A small sound classifier, trained from scratch: log mel input, layers 12.
Rows from expert 15 of block 3, named by matrix and row number. Rows with one number belong to one neuron. Each number is 128 + 32 x the weight over its row's rms, rounded and kept within 0 to 255. All counts start at 0. Numbers have three digits each. After the name is the row's rms in percent of the matrix's.
# up: expert up (model.blocks.3.mlp.up, 16x128x128), inputs 0-42
# down: expert down (model.blocks.3.mlp.down, 16x128x128, transposed), outputs 0-42
up.7 146:081109136131131151126099136167126051192158151123150141125135156132178150126109113045151092094104132140125151158150120144066146121
down.7 124:172158137110194131138101110154114112129120139068137135114116138157151075145102126105105156137094099187107129145115111132066166126
up.8 081:112174079064142133107093118150175222167152179145148106150086141127121116064101098126145151123144111157137120138139149068119185133
down.8 092:147102159185082072115138115115123120105119139155121108102184045166137141188184145168176111123110106156058153133100111128158082122
up.9 090:112089157121093200082112114078149096105136172144071146187127120137160096111124122113135141148103154173083144140172125155101129129
down.9 094:171183062088144179150182147105148138062089137125158082099146123147134121139125178134084072147123104120102130135158193124162161149
up.10 108:071096079156109133087136112154156133134052135164102092172052139139148152160122128104164095161132101096131151156135140099111154184
down.10 106:115093097202143059142137164091140134055129139123162072166115152151144166077050159103132177127049185137104161070096164116132114129
up.11 098:164123120177122097137124091165090171156158107129094127106176151100154136108121178067070117137127148086159189139132177131099073116
down.11 111:098106179102119103117107086132098112165118135141117123138132191140107059148133113194168174070137149093165113102121162141131070085
up.12 103:153155185143109142124071084110111125151149162126136139080128119074087183089124122148131119189139139143158124141137170107141134104
down.12 111:135145159145110176095151167135138154108122159111121177128085148094168101098074147129190146178099143055148128083072128062117081134
up.13 081:068165095065163112140079189157126153100103085115133161217151055096117112141119151076104126125132123111138129117126127095101132117
down.13 083:124127172134093147133095106103121192124174162093161133137076126156156155162125108190138136134129087150129152108125175126103152138
up.14 092:184157129096140137145123115125095121195117124102159108146161208126196172111165149107095122073091117190151102154146177101113132071
down.14 089:065142119168135157098099167112089165104151123134131086111094132125145121186088097100147129062126085137152144151150131118153103142
up.15 096:097108085098119076132172086174156189185119149124147129134125108117083097120152057080153123100134103155105155151159153144121155119
down.15 096:128091101102132136118143135096106120131134163091110147159124123171194095156155120181127157189138096106192157188105095127131181124
up.16 111:085084078071133148117118198153085132132092150151095120150124143127082150104157143094152135122119099100128146098214165094120108142
down.16 109:157147090099110121158181163092124104163159148175125108124184100081192176177157079105052113083148140176105154102172066132134122123
up.17 090:122100158181081106147090098163142133100154103146119159195119059123103122172141165097137154130102097145119153135138101170092112156
down.17 089:135093170149140148186136154090112138201081178127092096095178104133136097093144130137085142117103119119132136115113133167096094139
up.18 102:135151106106118133128107131081116069078129129175138135118157052171155105060131121152092136105143109131099162125108153133161182158
down.18 107:129096119145072108114156157149110126172077100135092075118145151103148145118171188110078042202102117150112126134174122128115134109
up.19 098:178090130160129123107087160121086157175192130124066163147063109146089182120176157134187123127152160158116129133134125101121128146
down.19 108:113137180126120087123137151157162140098115112157124104134175111125098139085136167128225122103207086168088120183113123132179063116
up.20 096:092077132119197177092098153116072128124109191106167102125136142080132114132175166099158067098149093077154211153147098141089124140
down.20 086:097166155143149153132188110156105120151142160123129119131113152155199130027127138149123145156162071081155141153154100079147180132
up.21 113:117122106175112088160154110163132163140180087098147099101172129174095110119100111117092119065095121083118143111052132114115168112
down.21 114:171161151151109125118130117138044159188143124141123179131115112151084130155151126117114155171117111195122088100154178165082120154
up.22 104:099070148140130132126112160064141176203159139073105196140148084040103171145110163116168144164133147113155116169111128111100157108
down.22 099:174128090140101142127092185090118128111143148110150082107154190148099166085110132068121125192127147077105153141086134131174088086
up.23 120:068126104159203095169163159128081082209053105077136167186183098165154151144125114092140097057152135151114093114157108119107170177
down.23 117:116107127111121071058106154124098051171087097123150133140135130118139150141170074164093114151041101166134094125129135120104181122
up.24 105:161158098114198086153123135058094179071159135149111178097143103180124145060157114130108063165143075114134108144122134101144107136
down.24 098:080151181082047118078196096154113166146102081109158186137083097089066123136128155143165151117165104104167096122154121147151127172
up.25 089:117118109116175145126116168144138132176182201125108122190139145146197062143159135085144084086088156049178086121117195147114099144
down.25 087:212201113131089104075134098096145137181123059096139125105137134146110145160147045173118119161109148194102103155140131085148160171
up.26 092:161133157145136185180128147190073084104142142108125152073111152151157076089155139153131156130141164162119084156103110134075140125
down.26 097:047167125116171103110139131135127048124145105103205146115121093146092124174136156159135186087112114162112169091084089123142199133
up.27 104:135148080091094078094125102122131175108093129123118146121168134125152114128164099106135099168121155103091105137201089088047020103
down.27 100:177077149110123069133147183164165109106158096163123096121144118127103098152140152132133124160157172138145149107132125156121166162
up.28 113:114163153135139114144161124195112091179110163147142146135132146171112115164167076134138108077141137133154109196180100160092138153
down.28 104:147113076098162110112106164084069096148068174133150125144122050147156082159091124151100129105086117131139118165102065061143189155
up.29 111:059117062156156095122130168141179102156098146134119130157088078134158052160098140123106085120080109101153122084135118113151206100
down.29 104:186070096110131152128142120126127136095102127124109179115104163112130186167131122188107071138119162176049089124147090122075111158
up.30 106:111162145095167125120118197106108063146163156124105088155169144163113143110144134176170128049183128117160110093145099170207071113
down.30 110:160087162123179176145117120165138147095150099109088165099142137133214118121150116051123108098088092118094142056162112081158162110
up.31 111:110108104127102157118127068155127179135093160138117150160133191125136140165147128156064093182130167107069083104181099057122104168
down.31 111:143049162107134097153168198155172099085112161159104134158171089092081078153111091109164135196189174139133155085144087077096192108
up.32 077:106103167128152173138071157109165152113129139143116167091119118084117084114166202142167125132145176163170128165096122145126152153
down.32 084:084097068101119110143148145094131062081094190189154170126131089146140129109168143151139147108134127174088145098151108139089156163
up.33 121:163139118159116162115104102154125167119158171103096115148176215145106175115113170119066161091045119118128073086160181129111118078
down.33 115:122143144156143144156173195140121107104097204143088106082158130137127114187119112089255116089180140073134097069104123114162157118
up.34 093:158093141136084149087174176185114054104075160102153105178123102135101179123181139057078081151097165114135116123180114112105122142
down.34 100:161148131196077077093115203106104113148085085122155120115126128122116087157108100096186169142058126135121130114098170147102163149
up.35 121:116087109086094128147069168170118162101086127177113087180138093071158127155116154117132092164079134052119167113157116086090139143
down.35 108:118106109136184154156146103168099133116173159099172159155138160181191165114084102114101106118114217167132158117136153115163168147
up.36 102:138112144089139104092113102144131140135108089120130143139128030112166072102187109102102063083107112125076137116172088143149086117
down.36 102:140148071106091114180092081128086179128102078109128125136088118132164169136139108203092083101136114135163134133168130102096196120
up.37 107:130160114078155032091092072126115120071121178187043137135109190168104072106075069118092116115114118124164085107110121113123124144
down.37 111:143129116179125136143217144109105129108087193156175100114156170107076067118135144117147115102146182106183183144191083072133131080
up.38 099:123157107128106145154163153132157181138188086185110173083086072140092164089111091142160127135097136116152094169143115109136161112
down.38 102:070154158088118092135127104157066176134120180137096110110164112057132137088144136136130156113120156169095126143127092209168080098
up.39 096:171093073151160143124110153135109141102129148109147123114070094114108142092154142095069126115096155127078072081111134125114118151
down.39 098:066148179155059175119119137103117140137134119125133116145122077168101136166172146154137137147131144134097201181106113117079134135
up.40 101:051100145166153135105097132089137162109138131105172173113131131150135083092143078209153049137070138146196144093151121133160175121
down.40 106:083076115166124104143127170122108065088036151097158128151110154049170134124075183155170087073169105097128110153141098122091132180
up.41 113:149115112132125131146118148098150170153129111096117119061137093125158159083155143123116084082156110122112064117118141074177051091
down.41 113:172101116095115123126147145110112134099169127168131148155157084165081098203122076111113133138117150092174105095171125121121131147
up.42 101:046088089151187119138149146125137125133163129127156100164132132157136138128149180140115129162096103180152139132066174092125152186
down.42 103:154162157081160165161124151105145123144137115131143148091115091135062118157131132146106143117086100114152084105138058132129092094
up.43 104:092192183123145101131110168139140117141135059104101105105131120141103150082098176169168114091162142111151129122146102188120123218
down.43 096:155149077127149135114168183130125071138120151087125139114211151171151133066139140160092112198121124147079149125122116108113138106
up.44 110:142127124141127126136126168088133163088133166154009121094138118127138119098153130144035125106109130100131150145139101119135079113
down.44 109:136071121138151100196160146127133139150174083140130159086111165145134108127115142074231161019154148182152159166091159101122117143
up.45 109:173217110081123098146165157157105148167143132146053096135159030124128108090177109095118134131139139136136136156138112101101100166
down.45 107:080137102076153148124078172083165106155139097119105134112137105130083167090100156132050099142149129205124156140132133152114115055
up.46 119:121120091136105105133131141148161138145047117135144155115130121132112173134111165177114014114082133156152195106125121139126141145
down.46 113:097139171122079093139125162086123080196043134145150137136160153143216105131121082147070104143105139113169151093168145163143168126
up.47 105:144158132156163082145135130113138188137138132088165102063125105121122169112164116133104134135115112147103123161139145148195175192
down.47 103:092150161113111121121125092057095114154082166103181120069078114151095093110174128147122114085159102106190136178136104102106155185
up.48 090:110096096106190137107095147188052134149078113110137088090139143107105146165157120112178071148102112126140121133152148113102114074
down.48 086:068117173131106181104148139125184128175099131145180151106133140144197111152089081115099114161151105144147118137130106132138133135
up.49 100:135093135092100155128060129127155090085199134146209093133143127142095127180168144091097152119084100131151137093132101161065062085
down.49 092:170165137179141060133121128107100139125098155113119071184158157138157108078184119084155092125134187121080131155148126096112135141
up.50 091:149174079161140153075132083109128113143140147112092139180172088164118133136150129114131098108093187150133134106088109104101199080
down.50 090:146131132166098187123074072116103077127049094092173072168139171124123105152099121117115106145182124122052103133104158136187131147
up.51 095:101184124118088115128126148145148188100165157151138109124155155194119147151084188079158128144160116187109152100105143089085072161
down.51 095:172155161091171125157145105128107122112135064099107126195101096131039110094134090156095115158082157127095106106146116103166133125
up.52 097:104123150155166146157080179091106095183133110139152145178119120160089106114144152158150075111101096080145176177114095125095139177
down.52 094:154152085102195099127121158180157154111112082144099147156150148193125113075151088155094166121084113105083186069087114153094138104
up.53 103:108180083139207111124094143149087141106099176180142127097137163124084148113135076136128118110165100119216172173112111097146138155
down.53 100:105115159119113162124179057136121125137159186070120163119075065160166145159086211111180159123156118151155095132133142133192107089
up.54 108:125154108167139144140109136166104074094179120105178143121100100139130077117134106113165113152088139153105133124171205151108116136
down.54 090:125180180020113151140174154110101105125140114092107126095171079097164108144135090165112118154077143144157123082139121137124166132
up.55 096:143133145119149122113135135127125071114126163137129127085159101108106123097106138179163137066144108145160218145132062064055099122
down.55 100:043107030108126146036094124181106197149159102120078181152138124154108111083180140150113119166104088096174113132111110147099120118
up.56 104:178117115130124158124035099110160114080161122124176149147090131199118158090197062127133141176139179142091115116136115085095120179
down.56 097:058099148111149128174168125167173147097139095116163127094122064132074106065137088139139114142157138082108139139100139131154169114
up.57 078:178099116115137143137176107141137180078142122168171120161155172085168108113117160170145112177172146124108143089142090085172097126
down.57 073:129128151126133155118145035144104141121125104142113139184153151127102127123165104086192109158160099136135121119143145153100177151
up.58 073:125115177072115114124117155043140133098081110179081205160162100159180159079070195154161077132110183113086104100103178093115087124
down.58 077:187098143172107114126189112143167130154111147116137107128156112078158092105141124161121087118148080141141146110163097169148119082
up.59 088:055141120108161116055147104151065106185170165182091094163105117132161160058118121101143136078090111120147172125126122140108138068
down.59 090:134124065122073152165128138114107069094153124181157091148192094122152155130082091145113111163088073147129145208145128163162114125
up.60 123:105105092121146164134146090127115176109126171129161119154102157141177120089139118042118128157103120114070174152102178080145123100
down.60 122:121100152153175161146154089167151131187103178154088151101105112093059132156110191147137145195183148114158154138109128178097139090
up.61 104:108153150099173189110143100112127090157076183201096121047196193143149155165106145135172176101153020153119183123093160166137075143
down.61 102:143112065092140125180167149154136081143137140102095129079121073151179115116144146093063131111095124131182080135179102075049171125
up.62 112:133122105143145138080088177141112109099098150138120067123106144136083169131176094127146096142111132166125084087105141124056164178
down.62 100:166172149086107129145085176094110105123147121091076097153113140181147119130161108141200145144133143163117090148119159096091121154
up.63 094:069085072121165080100148095121149136043147129177121111127065095116120154128132135149107133127132099097101135123128137121121200156
down.63 102:151155110132109113136103114102120169127086118129190122130110106137145163096144169141145119075082130157118170120182098152077124068
up.64 105:100090161172124113111152150161119131173054119132153127141156102131122116184117180114123074156178140095100166088108134145204088155
down.64 110:143097146194102116110130193108155143081112139125131102166109154113152157154131144194103178197089186142147153097144127096123131081
up.65 091:169099128117175121118117143083152169157178170082112125142107156150113054073096157140132151145104099139110118119097182079136119110
down.65 086:167114153142087174109168085124103089167147139084156129104203163141113118120162118096176113159062128118211123135083140122157164124
up.66 072:123109127111174174087177164169130148084096116089169112159170097226141126104172147189138105107122210115130136129180136090143141093
down.66 078:150157156081099226133116103129108162137113094122174141118160129133178151121125117111158167140134075136171140134127137057165107126
up.67 108:159161099126141140082112137126132102207151099109132116127146187126133148080053125064126055127160085084142093102078127139144161173
down.67 101:180203129142133108157161115093149124105141050116095158127126141132095119122131170149174121147168112127207116095123106085115102067
up.68 078:107144153096165061079133135111144138097198100160151178197124142097125136108192110106124089117138110171158142144105132124181161120
down.68 082:153095141072090149125121125102098140125159163138164096087131196103111166186231159123126107085170092183178192206116119130081083116
up.69 097:089125148090175112120203129108162111062180108112126089211128126154163094119151118105125069131095057146171094160099143154113176117
down.69 099:099165132158119141174170143095151103136108120137159155141126132027096115144145160132136139069111107105098085155141123099119096171
up.70 118:171177128098155123157164132161107124092197148130135104153174150101116167135144162126126095160134103116145141140147164152201206168
down.70 126:127109128107065147141130130178096123123146128167157123131146155097169232108027149074154125086088172154153142172072103115110038157
up.71 114:127112181129097096103095156145149131177081085170153085072172161091135129140101156054143094114109126132129123153138130087069140152
down.71 112:170091103105055144112105155134100133083159092064084141147128140088117131077111139114086162129143171141082180108156193126099102080